{"mlp_ratio": 4, "fused_qkv": true, "experts_per_token": 2, "shared_expert": false, "kernel_size": 15, "residual_init": "none", "optimizer": "muon", "learning_rate": 0.0074, "momentum": 0.95, "batch_size": 64, "weight_decay": 0.03}
Rows from block 5 of a small CTC audio transcriber, named by matrix and row number. Rows with one number within an expert belong to one neuron, the router's apart. Each number is 128 + 24 x the weight over its row's rms, rounded and kept within 0 to 255. All counts start at 0.
Before each expert's rows are labels from the 100 clips, of 14976, where the router gives the expert most weight on average: "peak on" is the class under the peak. Only what is clearly more common there than usual is listed. The data: strings of digits, spoken by a formant synthesiser in many voices.
# router: router (model.blocks.5.mlp.router.weight, 64x256, trained with AdamW), inputs 0-85
# up: expert up (model.blocks.5.mlp.up, 64x64x256), inputs 0-85
# down: expert down (model.blocks.5.mlp.down, 64x256x64, transposed), outputs 0-85

# expert 61
peak on: /w/
router.61 [130 101 119 135 132 141 158 114 124  77 158 147 135  96 145 100 129 120 168 147 166 109 132 127 151 119 102 111 122 102 182 128 147 114 146 164  93 142 107 130 127 134 139 101 150 156 114  93 104 110 147 145 151  99 156 123 146 115 131 108 125 164 111 133 119 168 113 143 139 132 132  93  97 104  97 109 124 166 116 175 143 145 140 141 134 127]
up.0 [133 100 158 121 121 156 122 113 107 156 115 164 107 154 123 171 118 129 105 112 159 119 150 160 145 128 183 134 147 132 166 167 121 101 120 127 130  83 187 140 125 136 136 111  93 147 102 117 107 169  90 102 149 111 104 157 100 134  90 172 129 131  96 112 167 152 172 120 145 112 112 128 126 125 118 142 141 171 143 147 131 101 173 171 104  97]
down.0 [144 135 110 118 182 119  77 157  84  91 119 139 127 181 131 129 161 143 101 146 111 118 138 159  66 145 150  88 127 124 133 149 149 127 152 114 157 101 137 141 103 139 165 127 103 137 131 120 152 114 108 171 116 156 119  87 104 135 152 116 147 151 136 120 115 143 151 142 133 136 105  94  98 165 154 120  82  99 119 119 137 113 162 108 136 122]
up.1 [130 129 141  95 134 153 157 121 120 107  93  78 129 144 112 112 152 171 117  74 165 167 117 138 106 173 115 138 142 138 150 143 110 144  76 158 110 129 113 145 121 119 138  81 162 117 160 162 120 131 134  80 102  90 118 158 158 136  96  85 116 140 143  92 144  95 140 127 119 130 114 130 150 130 135  95 140 156 114  89 102  93 155 133 112 122]
down.1 [133 146 145 110 107 182 141 178 140 126 109 153 117 122 131 127 149 140  89 134 152 136 102 109 184 147 105 152  92 109 115 155 148 130 140 103 113  93 129 121 121 155 117 159 136  99 122  75  82 118 125 180 119 117 134  89 135 144 174 113 143  99 173  65 132 130 107 127 130 112 126 132  86 123  66 155 118 149 140 137 146 118 115  95 129 136]
up.2 [124 130 148 121 116 112 106 132 138  77 166  77  83 130 104 132 109 118 135 131 139  95 140  88 123 103 149 120 155 134 143 154  93 143 121 130 149 124 197  99 139 145  97 171 150 134 135 153 133 112 124 143 150 108 120 131 163 126 116 124 107 110 130 161 162 127 131  78  79 130 146 121 147 136  98 137 154 151 168 194  83 100 128 119 102  41]
down.2 [135 130  81 109  94 134  73 151  94 130 129 161 137 110 172 186 128 126 124 130 115 159 177 103 143 126 120  92 141 122 110 159  91 153 155 117 124 140 132  93 130 104 144 143 146 118 103 106 121 121  96 147 146 125 131  93 112 117 127 126 127 115 111 138 151 120  96  96 137 180 119 155 115 106 104 118 109 151 114 103 131 138  92  91 112 107]
up.3 [134 131 132 149 126  82 111 128  94 152 108 108 118  95 102 134 121  98 118 169 100  95 152 127 112 135 143 118 128  72 114 114 143  73 126  88 136  88 100 154 130  88 131 137 117 139  92 143 127 178 121 134 134 131 130 113 104 131 124  90 123 117 133 136 128 110 153 137 140 157 124 151 113 144 161 125 123  73 133 112 117 137 144 165 135 164]
down.3 [113 164 176 143 166 162 128 140  94 130 114 130 110 121 134 128 100 136 124 102 137 113 147 123 151 115 114 142 160 132  92 101 117 145 115 154 153  89 168 139 147 141 101 145 127 104 135 103 107 137 124 166 155 128 127 115 141  93 122 132 165 120  88 119 133 146  81 116 165 145 158 127 129 143  87 160  81 135 180 111 142 108 116 105 145 110]
up.4 [113 138 121 118 117 123 146 144 136  99  94 141 136  74 139 129 150 145 152 138 128 129 149  96  97 141  98  98 158 149 121 134 154 120 125 102 159 147 147 104  81 116 122 142 150 154 156 135 137 151 125 181 147 111 145 106 122 104 136  79  94 146 141 163 122 141 128  95 139 112 125 122 154 134 150 155 149 145 163 114 142 121 148 164 112 134]
down.4 [144 101 159 123 171 126 160  74 144 134 148 102  88 125 122 140 123 178 103 171 111 135 157  79 106 121 105 110 129  98 150  99 145 148  91 118 105 107 149 145 145 153  98 148 111 170 111 153 105 130 100  94 142 115  89 116 145 148 129 121 128 179 130  74 119 159 102 141 148 145 146 152 106 113  88 135 117 168 118 119 132 177 124 140 159 130]
up.5 [137 118 140 149 119 162 130 115 127 195 121 132 115 136 140 147 135 123 100 119 146 101 121 148 109 126  95 121 125 163 140 128 115 115  99 125 142 106 123 104 146 137 103 165 168 130 122 129 166 141 138  87 131 124 143 129 171 115 131 125 150 109 104 114 128  83  76  96 156 167 155 146 125 124 126 151 158 132 108 178 126  60 130 127 123 127]
down.5 [124 139 160 115 109 181  83 135 127  92 124 119 101  77 191  97  86 129 114 139 164 126  95 102 124 116 145 136 173 130 135 118 156 105 121 128 161 120  87 173  99 141 137 108 135 123 103 124 137 100 117 140 113 119 119 149 123 123 179 112 134 167  84 104 117 126 124 183 137 132 100 115 145 152 145 147 141 120 117 130 137 119 143 145 115  86]
up.6 [113 129 150 127 168 156 154 134 108 175 122 133 122 104 124 153 138 132 130 120 138 117 130  88 132 159 113 162 159 138  89 133 106 132 118 112 160 118 154 143 142 137 140 128 147 112 113 141 116  86 136 103 125 130 120 119 100 132  98 146 134 105 142  59 187 121 144 155 119  68 103 129 107 132 115 146 117 171 137 135 111 179 101  93 138 138]
down.6 [139 131 146 114 115 124 170 124 122  95 183 173 171 125 158 140 135 136 115  97 105 143 105 167 118  84 141  95 123 101 155  93 176 104 104 142 115 153 129 109 116 128 166 128 114 151 127 189 127 127  97 130 104 115 115 110 101  86 202 116  85 127 128 162 157  98 111 183 175  95 124  80 108 122  89 121 140 148 121 128 147 101  75 126 114 120]
up.7 [120 125 181 118 130 112 118 134  99 121 114 145 151 115 199 155 168 116 199 126 173 176 171 119 163 145 105 142 129 182  87 116 147 110 122 141 146 110 153 117 148  90 120 103 134 145 163 149 110 128 126 152 160 148  98 101 107 114 101 120  99 140 117 157 136 113  88  92 149 135 187 175 124 124 102 135 109 140  83 104 129 108 112 114 106 108]
down.7 [130 110 108  92 122 158 114 152 130 136 119  90 135 130  97 121 125 120 157 157 126 147  78 100 137 145 123 119 106 112 153 166 138 134 155 172 148 132  93 119 142 142 134 121 179  92  98 117 152 144 119 158 131 152  63 107 124 105 141 117 154 115 124 122 107 104 150 143 109 117 102 130 146 133 168 136 138 123 144 124 107 171 152 150 133 104]
up.8 [ 93 107 149 182 122 136 116  93 164 109 127 105 152 134 103 132 142 128 128 121 142 155 121 146 139 104 123 121 107 132 139 138 174 100 121 120 163 143 148 152 139  99 109  77  96 128 126 127 129 147 113 162 109 154 154 170  56 159 127 142 136 136 149 106 112 166 155  98 140 147 143 120 129 144 117 102 127 119 156 101 159 141 126  98  99 122]
down.8 [105 118 184 135 128 132  83 127 134 128 181 144 139 118 126 127 124 183 128  79 170 134 134 151 117 119 132 125 130 161 101 100 125 133 134 106 133  86 151 158 149 140 140 130 102 127 135 146 129 124 119  96 141 117 141 127 123 122 142 129 116 100 198 120 117  92 108  67  87 133 125 119 118 124 155  56 124 166  98 150  86 135 107 136 151 134]

# expert 0
peak on: silence
router.0 [112  77 102  75  87 147 129 101 191 164 146 111 126 122 150 166 145 122 143 122 123 147 112 140 117 103 124 100 132 131 158 117 154 115 116 109 156 146  97 129 111  98 136 133 129 113 148 136 124 116 160 109 135 149 106 139 184  89 144 116 124 147 131 163 145  95 138 112 124 118 105 122 156 117 109 128 161 152 161 127 119 113 179 117 119 111]
up.0 [130 102 112 140 117 143 140 168 109 127 111 155 139 134  99 128 175 142 103 137 153 174 143 123 138 158 105 105  96 104 141 132 109 151 119 116  90 112 129 121 162 162  83 111 147 120 155 124 130 121 146 154 124 138 126 141 172 143  82  95 110 116 159 141 144 138  94 129 114 199 117  52 124 101 143 112 147 172 151 105 100 115 125 123 157 132]
down.0 [103 134 120 154 138 100 135 130 119 191 129  79 107 124 127 119 145 177 150 121 134 109 138 155 121  91 109 133 139 117 156 120 131 153 126 113 180 135 123  88 119 128  99 102 105 106 139  97 125 140 131 116 122 176 166 184 137 161 128 132 113 140 123 131 147 110 149 127 170 114 132 147 103 133 141 128 143 123 118  97 158 133 156 126 114 164]
up.1 [106 195 136 123 113 113 106 116 115 155 126 158 109  94  92 133  88 140 112 144 111 119 107 173 126 154 108 157 137 110 126  85  90 152 159 105 137 145 117 121 152 121 148 111 125  84 104 140 138  89 127  99 110 108 121 120 131 100 119 128 132 104 126 111 146 123 170 102 168 106 201 100 124 106 107 156 166 110 132 133 121 126 114 135 131 115]
down.1 [107 120 137 138 135 122 149 118  82  76 140 105 114 119  88 107 151 128 130 135 122  99 130 149  95 122 141 155  97 146 119 142 128 102  80 117  79 132 166 114 129 170 150 108 165 136 101 176  88 106 133 146 118 125 165  95 104  82 135 102 171 165 176 130 152 151  93 110 125 154 105 158  85 106 131 145 138 114 108 113  96 115 102 147 129 149]
up.2 [ 98 123 157 142  87  87 106 198 150  98 109 124 167  93 140 150  64 131 107 120 117 148 144 126 116 151 111 120 124 126 118 119 174 118 158 115 117  63 133 137 133 141 140 150 129 155 102 116 146 163 146 114 170 114 167 136 148 116 141 134 168 145 111 115 143 140  86 151 143 150 136 175 129 134 121 129 158 150 127 112 146 115 157 124 101 147]
down.2 [134 105 159 117 175  69 116  88 108 123 162 128 141 131 133 133 147  82 112 169 117 121 118 113 136 131 123 138 141 140 119 138 125 165 115 110 156 148 115 140 183 119 130 180 107 161 143  83 150 164  80  97 115 152 119 116 105  96 110 110 121 154 128 113 136 144 166 128 124 139 133 123 139 119 152 124 154 122 124  87 127 148 163 108 157 125]
up.3 [147 136  99 153 118  86 123 174  88 125  73 126 131 139 158  92 174 127 136 158  72 108 111 112 104 156 123 122 119 131 104  90  97 123 140 111 137 104 141 116 108 153 132 101 118 106 111 106 151  87 129 107 149 173 156 102  88 158 103 180 142 133 108 137 143 159 119 100 160 145 140 129 135 137 123 174  79 148 114 147 110 162 162 106 130 114]
down.3 [126 110 163 120 160 130 100 107 129 162 146 127 170 106 129  94 109 114 142  80 144 139 106 127 171 136 110 136 165  91 139 104 121 123 112 136 135 169 117 153 139 142  87  99 131 122 153 133 122 160 179 150 124 122  98 168 128 130 111 140 115 119 139 153 104  79 104 122 103 125 194 108 123  98 130 141 113 158 115 148 127 139 107 109 159 110]
up.4 [130 133 145 123 116 128 113 103 154 172 139 152 152 128  89 127 140 105 125 129 164 137 137 175  79 161 135 138 122 150 102 118 143 139 136 151 163 139 111 143 135  73 111 155 156  91 123  97 167 141 119 112 116 122 111 165 141 118 138 119 158 119 180 133 141 160 133 138 127 135 160 135 155 143 160 115 133 115 128 138 105 140 172 146 139 122]
down.4 [121 146 159 104 123 121 161 137 134  80 166 124 164 155 110 123 195 118 104 114 139 140 112 138 162 134 131 108 131  87 129 130 130  59 120 104 128 100  99 100  81 157 123 152 100 148 148 124  86 130 144 184 136  94 123 131 106 103  98 104 128 173 108 108 107 136 115 130 124 162 134  96 110 158 146 136 149 132 136 135  74 119 108 153 140 135]
up.5 [140 123 127 182 195 115 139 138 122 172 130 161 144 149 129  42 131 141 160 136  98 134 126 125 154 134 107 117 124  83 149 151 173 125 151 138 137 132 117 152 127 144 132 129 140 162 128 113 139  98 110 134 135 125 133 127 131 108 124 117  74 100 129 131 170 147 100 184 134 140 188 120  91 132 136 142  98 143 133 143 128 148 100 150 135 143]
down.5 [ 82  94 126 100 110 174 103 101 102 120 113 147 116  78 122 136 120 124 109 120 109 126 118 131 131 101 125 111 169 128 145 123 184 152 135 117 128 117 110 160 116 120  91  92 152  80 152  88 129 120 110  97 110 151 104 140 146 107 130  73  94 100 150 121 109 139 141 156 155 105 125 110 135 119 148 162 137 150  92 155 105 109 144 101 166 174]
up.6 [118 176 163 104  65 121 178 134 184 128 132 132 129  49 132 126  83 113 136 117 150 134 167 131 158 126 108 151 132  91 120 179 109 110 141 111 101  96 103  92 118 143 133 121 104 112 149 140  99 151 129 151 121 129 104 126 132 147 124 123 143 117 127 130 118 139  81 156 145 136 113 148 115 137 153 131 160 157 107 107 135 111 140 129 121  93]
down.6 [187 165 161 139 126 161 137  33 133 118 156 158 146 127 155 147 158 149 114 139 113 144 117 126 134 118 150 140 133 160 136  96 159 131  98 151 136 125 148 109 123  89 141  85 116 128 120 119  82 154 161 103 136 100 117 112 124 120 146 137 125 146 151 137  92 122 145 145 125 117 104 132 168  93 104 144 126 159  98 125 128 110 146 129 119 109]
up.7 [129 130 151 130 113 166 108 113 121 113 146  96 153 149  87 147  88 115 136 157 148  99 121 122 136 156 114 116 103 108  82 122 114 134 144 155 121 138 162 113 139 110 126 104 154 156 105 119 171 120 146 150 122 129 102 134  88 142 128  94  82 122 124  94  86 117 128 131  71 107  94 120 126 138  88 110 157 133 140 145 129 150 113 113 155 138]
down.7 [153 136 169 151 167 127 166 140 112  71 121 111 121 125 117 126 151 101  96  95 147 123 147 127 116 100 127 167 144 106 116 142 115 112 141 106 148 143 172 130 129 112 137 114  90 154 130 181 123 123 124 128 124 160 168 104 152  83 129 150 153 125  97 130 140 114 150 113 147 151 179 112 113 125 168 116 194 109 129 108 150 116 112 142 130 151]
up.8 [141 164 121 123 192 151 122 113 105 112 146 121  57 126  99 114  94 114 128 171 131 100 106 118 165 159 125  96 123 110 119 101  80  85 143 138  90 121 144  91 126 111 123 116 129 150 153 127 133 148 137 121 139 124  60 111 144 163 116 146 108 121 160  97 127 132 147 136 115 135 158 131 145 141 142 154 113 117  95 172 125 119 159 154 119 131]
down.8 [163  77 122 128 116 160 134 131 117 110  87 125 127 128 119 105 160 128 137 115 192 131 192 106 128 137 118 138 131  99 160 107 113 128  98 136 166 128 140  95 119 148 118 149 127 111 143 102  89 143 147 108 181 120 120 175 113 127 103 143 154 138 149 133 165 125  93 127 149 148 168 157 156  71 172 135 160 170 157  88 151 108 128 108 135 124]

# expert 48
peak on: /ɛ/
router.48 [106  90  69 122  93 115 102 103 145  89 102 158 121 117 121 118 131 101 152  98  94 131 165 117 110 163  93 134 112 125 109 180 131 111 167 142 114 132 112  86 143 119  95 132 109 166 133 151 167 120 105 100 117 142 129  90  99 130 111  86 107 145 135 154 141 147 108 135 118 110 111 130 123 101 123 126 144 123 156 112 102 107  91 139 130 126]
up.0 [131 122 165 158 121 150 162  69 103 147 136 105 146 128 135 118 128 128  89 114 116  88 110 127 161 109  94 164 108 154 119 131 149 137 131 120 179 136  84 124 113 130 151 146 135  89 107 170 108 116 138 126 139  69 131 127 124 133 144 110 165 148 140 156 110 143 154 135 166 121 146 133 117 119 145 148 142 136 138 135 113 117 111 121 163 142]
down.0 [129 103 130 141 144  78  99 147 118 111 131 111 130 121 145 132 146  93  89 106 106 136 111 147 116 136 131 169 126 122 107 111 123 146 112 133  90 111 108 131 158 131 140 101 121 151 111 110 119 105 110 118 108 145 146 124 106 144 143 139 140 146 129 125  82 127 112 159 124 102 102 136 156 158 101 113 121 107 132 153 111 117 121 179  91 128]
up.1 [148  92 133 134 126 137 177 137 107 167 108 117 113 148  99  90 120 131 132 107 140 145 173 145 117 135 119 107 137 162 122 163  92 119  95  62 134 155 109 137  97 124 105 114 115 116 139  89 113 131 101 119 150 139 143 114 117 144  99 121 179 137 127  97 152 116 122 131 128 160 128 132 154 123  81 138 123 154 166 123 150 149 129  77 150 121]
down.1 [148 122 125 107 174 137 108 151 179 136 110  92  88 137  96 137  94 104 128  94 132 112 137 106  87 154 119 100  91 153 134 102 137 112 138 114 109 143 148  99 123 120 129 102 132 145 132 138 155 150 125 166 105 149 139  94 102 123 145 150 139 113  89 125 133 141 120 120 152 122 141 154 160 103 165 152  73 118 130  57 144 111 148 151 142 184]
up.2 [ 93 118 126 113  95 121 112 110 142 134 148 163 134 101 154 102 174 133 140 126 142 174  98  89 115 138  94 135 151 130 136 124 154 109 107  93 124 182  81 159 118  50 121 171 127 169  85 143 113 151 114 104 110  87 146 152 164 147 145 109 118 125 115 125 104 126 104 125 150 136 176 154 147 116 100 132 107 153 136 121 154 145 123 167 148 145]
down.2 [116 114 171 150 113 118 152 106 165  80 121 163 114 116 129 115 118  83 119 138 159 141 141 128 115 144 142 137 153  72 166 110 121 169 136 130 110 121 152 148 160 114  89 160 137 115  94 130 105 120 129  89 111 117 126 146 150  71 120 145 123 161 119 126 152 169 124 163 123 129  87  99 128 150 143 122 136 113 137 113 151 147 112 127  82  93]
up.3 [109 126 102 146 161 118 102 155 108 134 115 136 127 163 136 174 113 119 118 105  86 145 166 177 130 149  99  96 113 127 164 102 120 119 111 170 139 123 153 102 106 116 148 141 130  91 137 109 108 122 153 109 147 114 143 152 149 185 115 123 117 170 145  88  95 165 129 153 166 127 165 137 109 153 101 118 133 117 127 115 141  89 151 157 154 114]
down.3 [146 176 125 125 158  88 162  97 154 127 159 131 120  84 154 140 107 129 162 134 119 119 135 123 120 160 105 135 171  96 130 114 134 102 143 101 102 142 112 135 161 117 175 124 180 147 145 131 142 140 148 106 118 160 156  96 133 120 135 132 114 147 151 151 159 156  79 148  82 126 103 116 124  96 108 102 129 117  87  90 151 105 152 127 109 121]
up.4 [132 128 162 110 151 133 109 140 127 138 129  98 127 134 108 130 101 161 152 140 134 187 132 159 137 103 173 144 125  85 111 104 157 125 111 164 175 132 134  72 143 159 133  90 137 120 145 156 117  70 140  90 147 140 132 172 155 117 121 106 183 101 108 143 128 154 133  74  78 153 106 141  83 142 165 188  90  89  72 119 160 150 151 122 141 169]
down.4 [142  81 151 141  96  86 111 113 130 126 142 142 139 165 139 122 124 123  76  90 160 129 182 139 164 120 141  89 158 160 103 109 108 102 130  98 119  92 149 125 143 130 135 105  78 115 110 165 119 155  84 134 107 144 161 160 115 148  58 138 141 119 128 146 167 162 116 107 132 108 147 162 135 129 136 141 115 113 157 124 120 151 125 160 129 132]
up.5 [137 150 159 118  96 125 151 120 128 110 119 109 125  88 130 134 101 109 156 122 188 144 132  88 194 145 154 169  97 139 105  86 104  78 154 150 121 125 165 142 117 126 136 108 135  94 124 126 137 154 137 167 127  89 133 142  78 107 118 145 103 132 156  84 131 132 121 125 114 184 177 129 111 126 127 138 118 127 103 122 107 146 119 112 115 123]
down.5 [160 108 109 159 169  85 135 111 170  92 125 125 146 104 150 111 138 117 119 139 131  96 143 120 110 123 144 115 112  98  74 140 125 102  94  94 128 142 132  58  97 132 150 158 169 112 149 116 143 129 113 104  76 134 165 121 122 114 118 111 157  99 132  83 112 165 135 161  85 145 124 187 167 170 127 126 126 151 131  97  86 141 155 178 105 131]
up.6 [144 115 120 121 146 162  76  71 150  68 113 138 133 120 103 115 126 143 134 158 108 190 109 163  80 132 179 155 114 137 133 127 144 152 141 142 134 158 138 144 127 147 143 123 114 102 121 138 122 134 108 121 137 155 153  75 111 105 160 177  70  97 135 154 115 171 129 136 100  80 105 121 101 142 113 218 144 165 104 114 128 125 115 153 140 135]
down.6 [125 100 122 125 112  63 154 100 142 151 153 166 129 124  78 121 133 176 140 126 142 109  98 168 155 103 139 155 145 175 132 136 142 177  82 134 148 188 140 105  96 151 121  92 103 104 155 132 115 109  93 151  87 104 131 105 139 136 164 129 124 122  97 112 145 130 110  91 153 115 101 118  98 139  66 143 148 127 125  90 121 157 133  71  86 128]
up.7 [128 153 124 155 128 105 149 125 108 108 119 142 125 102 136 112 110 111 116  92 106 141 109  84 109 150 141 139 120  89  95 135 120 117 134 139 126 114 148 156 115 112 153 192 131 118  93 174 173  59 110 152 136 156 117  97 104 128 135 136 196 125 138  93 126 148 151 166  88 155 116 147 129 142 152 151 108 116 107 129 169 136 114 116 116 125]
down.7 [118  80 131 179 156 104 138 108 147 115 122 122 142 178 130 127 124 104 153 150 134 136 130 173 112 111 143  81 128 123 167 114 141 174 140 116 135 115 150  90 127 121 151 106 128 136 103  99 118 117  83 147 153 148 121  74 170  99 144 165  93 106 122 162 155 153 140 131 140 137 100  75 142 120  92 155 103 122 133 115 120 131 123 125 175 134]
up.8 [ 99  67  95 114 120 112 128 115 140  93 125 118 116 117 119 158 129 113 138 104 151 120 154 145 133 147 123 127 127 106 160 128 162 111 136  88 143 134 138 155 125 137 103  93 158 112  93 120 142 193 122 176 110 130 109 121 115 118 106 104 130 143 116 144  86 127 125 162 210 125 159  85 153 119 113 155 144 158 154  84  75 102 160  62 141 144]
down.8 [119 112 142  91 105 149  78  99 133 113 152  71 124  64  90 156 118 130 135 127 158 119 106 154 142  91 149 115 120  78 146 156 171  82  92 138 168 138 127 119 138 146 142 142 151 114 127  76  77 134 142 103  98 157 160 154 117 155 116 153 133 146 178 129 122 117 107 108 167 119 106 128 108 155 124  76 130 140 174 159 172 126 106 132  80 123]

# expert 13
peak on: /ə/
router.13 [118  98 103  77 104 173 135 130 165 136 126 141 129 120 162 121 114 122 138 157 146  82 157 113 117 125 108 113  97 179 178 170 151 157 104 133 122 150 147 152 143 132 125 131 110 156 129  96 124 147 148 128 136 155 147 103 141 110 131  87 151 138 119 148 135  82 121 145 136 120 108  98 152 108  97 135 118 109 120 129 133  96  98 162 153 108]
up.0 [145 126 113 126 146 128 117  98 137 136 169 102  93 129 111 156  78 161 116 119  97 168 167 110 102 132 146 189 135 124 115 162 123 140 117 105 156 121 176 125 127 118 149 153 128 139 152 179 150 161 111 100 155 140 135 163 110 168  88 122 133 151 129 142 190  93 137 124  98  38 120 130 168 111 111 156 115 141 122  77  98 133 128 126 130 158]
down.0 [121 128 127 145  94 108 137 117 120 136 105 119 126 165 112 171 146 114 122 116 139 129 101 145 125 102 145  79 136 107 155 114 118 100 129 139 128 131 178 117 140 176 122 129 100  97 163 114 155 139 114 142 120 133 122 177 109 140 101 167  81 132 179  85 123 111 137 171  94 119  88  95 101 156 127 155 120 117 100  98 131 150 138 100 157 142]
up.1 [141  95 128 148 128 134 116  66 103 147 161 126 130 109 134 146  74 138 140 143 122 121  69 140 173 131 114 116 134 139 111 132 122 155 119 157 155 142 116 151  97 162 153  97 156 142 143  86 120 124 140 116 143  70 158 146 101 119 108 106 151 141 114 151  84 145 148 139 128 144 129 137 120 101 154 107  90 123 140 117 132 169 105 132 115 106]
down.1 [141 126 143 115 118 110 164 137 133 128 112 114 136  87 145 100 121 156 107 102 147 137 109  92  63 104 137 110  96 138 152 131 103 122 131 138 145 122 135 102 132 120 111 119 116 128 196  86 152 134 141 164 103 118 167 121 128 115 147 106 111 178 125 169 147 122 150 131 125 113 133 143 161 127 191 162 126 115 118  83 161  89 123  76 113 119]
up.2 [ 91  93 103 123 178 133 109 152 119 139 153  84  73 146 128 101 181 152 131 147 156 130 119  99  97 177 174 110 122  69  99  92 100 143 140 118 156 140 150 119 133 141 148 158 126 171 124 158 120 123 123 133 135 123 119  87  90 172  90 150 153 130 150 126 144 156 148 153 127 121 133 155 121 139 107 103 109 143 145 146 172 129 138  95 139 120]
down.2 [130 153 133 169 135  89 130 143  93 107 110 158 106 157 104 112  92 129 144 147 184 134 149 167 137  76 144 111 115 131 142 156 177 131 110 131 173 109 121 154 117 139 115 104 174 117 105 102 114 134 127 142 133 132 137 167 162 150 159 171 133 133 125 129 106 130 108 125 147 117 104 112 147 178  61 108 116 122 141 124  84 151 107 126 114 153]
up.3 [140 141 145 133 132 110 148  99 124 169 136 142 137 118 118 103 167 138 155 112 178 129 137 107 115 132 114 161 138 143 131 125  73 133 135 142 147 120 111 130 130 135 193 160  97 121 121 134 114 176 125 121 124 120 139  96 123 135 113 148 161 105 132  84 127 121  74 138  94 152  99 155 114 120 128 107 147 152 135 116 136  90 150 106 130 130]
down.3 [130 100 143 143 169  64 114  82  90 115 140 129 103 198 136 122  86 156 172 173 120  90 148 102 178 128 131 129 108 151 144 109 117 118 173 123 185 108 104 116 167 145 140 137  93 136 166 132 103 164 133  58 161 122 142 159 132 152 124 130 123 132 109 125 128 161 160 151 111  88 123 134 113 110 149  96 127 127 125 149 109 129 132 127 134 109]
up.4 [104  89 143 108 113 173 147 141 123 175 121 104 153 136 126 138 121 143 164 141 154 127 112 185 125 124 107  99 158 153 135 131 148 129 114 128 120  93  78 157 121 116 168  93 126 151 144 143 111 104 147 129 111 116  87 138  87 139 130 137 140 118 139 136 120 139 156 148 147 131 157 106 116 115 135 116 149 134 137 145 112 125 143 138 118 105]
down.4 [115 165 110 157  66 157 145 173 115  94  93 152 126 137 115 115 156 157 178 141 129 137 112  93 176 176  98 129 142 118 115 158 115 148 121 133  82 123 142 137 124 105  93 129 129 125  85 105 104 111 165 169 126 113 132 129 136 134 200 129 144 134 122 183 122 123  72 159 148 156 135 122 124 107 117 117 131 119 145 120 149 130 153 167 100 139]
up.5 [135 169 158  92  84  86 138 113 122 181  71 137  69  95 116 157 110 140 138 133 131 170 147  90 163 148 116 168 113 140  72 180 123 128  88 130 119 109  89 139 132 138 111 137 137 140 142 144 148 144 130 153 113 126 119  97  91 126 146  65 165 142 176 109 132 159  73 150 135 129 162 129 136 129 144 115  82  93 125 103 153 110 144 155 121 133]
down.5 [ 98 141 124 165 155 117 100 102 101 115 151 124  97 136 133 105 141 161  69 149  98 128  98 151 155 103 180 133 138 140 153 143 124 157 119 187 127 123 118 125 125 159 143 108 103 122  73 134 142 116 106 117 124 118  92 126 188 117 154 126 160 126 117 132 103 137 134 142  73 106  90 148 125 126 127 107 127 150 118 149 119 130 114 140 142 119]
up.6 [102 131 135 106 147 114 137 132 150 107 151 122  70 149 104  96 120 131 130 140  94 119 131 121 113 117 113 123 124 144 140  65 134 135 104 115 103 158 115 152 112 123 137 143  82 154 137 213 164 103 145 145 144 145 143  97 185 148 130 148 146  96 136 119 133 149  99 103 143 145 137 186 132 133 107 151 121 129 112 168 143 133 162 130 109 142]
down.6 [155 105 121 108 112  91 106 122 113 138 135 167 132 116 103 125 131 157 126 134 104 141 160 118 143 121 139 108  86 129  81 124 143 142 119 136  91  83 114 129 138 140 110 145 145 134 137 130 128 130 177  95 149 116 175 171  94 160 160 122 128  88 139  89 114 132 105 110 124 128 138 108 131 128  82 105 130 141  93 145  94 124 134  97  99 137]
up.7 [115 137  97 121 116  77 122 156 112 108 111 123 147 147 152 115 186 105 130  79 133 136  99 112 104 103  52 158 115 163 130 136 119 157  93 143 133 130  69 169 105  84 117 109 156 113 116 124 146 158  87 146 111 138 177 146  91 135 136  99 148 187 127 104 122  95 147 132 133 151 130 124 152 135  94 176 131 141 113 116 141 132 167 149 115 126]
down.7 [ 92 131 119 117 112 161 153 147 155  79 149 140 103  92 148 139 102  91 149 158  88 159 150 133 131 165 131 160 159 121 124 144 140  92 135 134 158 132 158 117 159  90 156 127  88 122 111 151 108  99 123 111 128 127  93 128 109  81 106 148 176 114 118 140 133  78 152 111 107 111 113 151  96 127 109 131 147 165 115  99  77 154 116 148 149 136]
up.8 [120 143 116 104 156 202 141 112 135 137 121  94 124  88 147  91 130 149  97 106 130 116  91 131 112 144  98 101 163 122 129 102 158 144 123 113 145 169  57 143 124 119 107 172 176 111  95 152 134 135 149 147 109 146  87 132 110 149 161  86 154 128 156 148 128 128  99 137 128 126 115  99 119 120 159 116 114 110 121 128 142 145 117 104 109 144]
down.8 [132 107 148 156 156 161 106 102 152 134 147  97 164 152 170 118 128 145 127 112 119 125 119 111 102 127 117 115 125 131 104  56 113 111 127  94  83  98 140 113 124 148 129 161 134 134 139 124 150 134 148 110 133  99 143  66 109 119 133 106 110 130 129 121 116 124 146 102 150 112 119 102 165 146 108 147 159 126 127 139 130 102 129 112 132 143]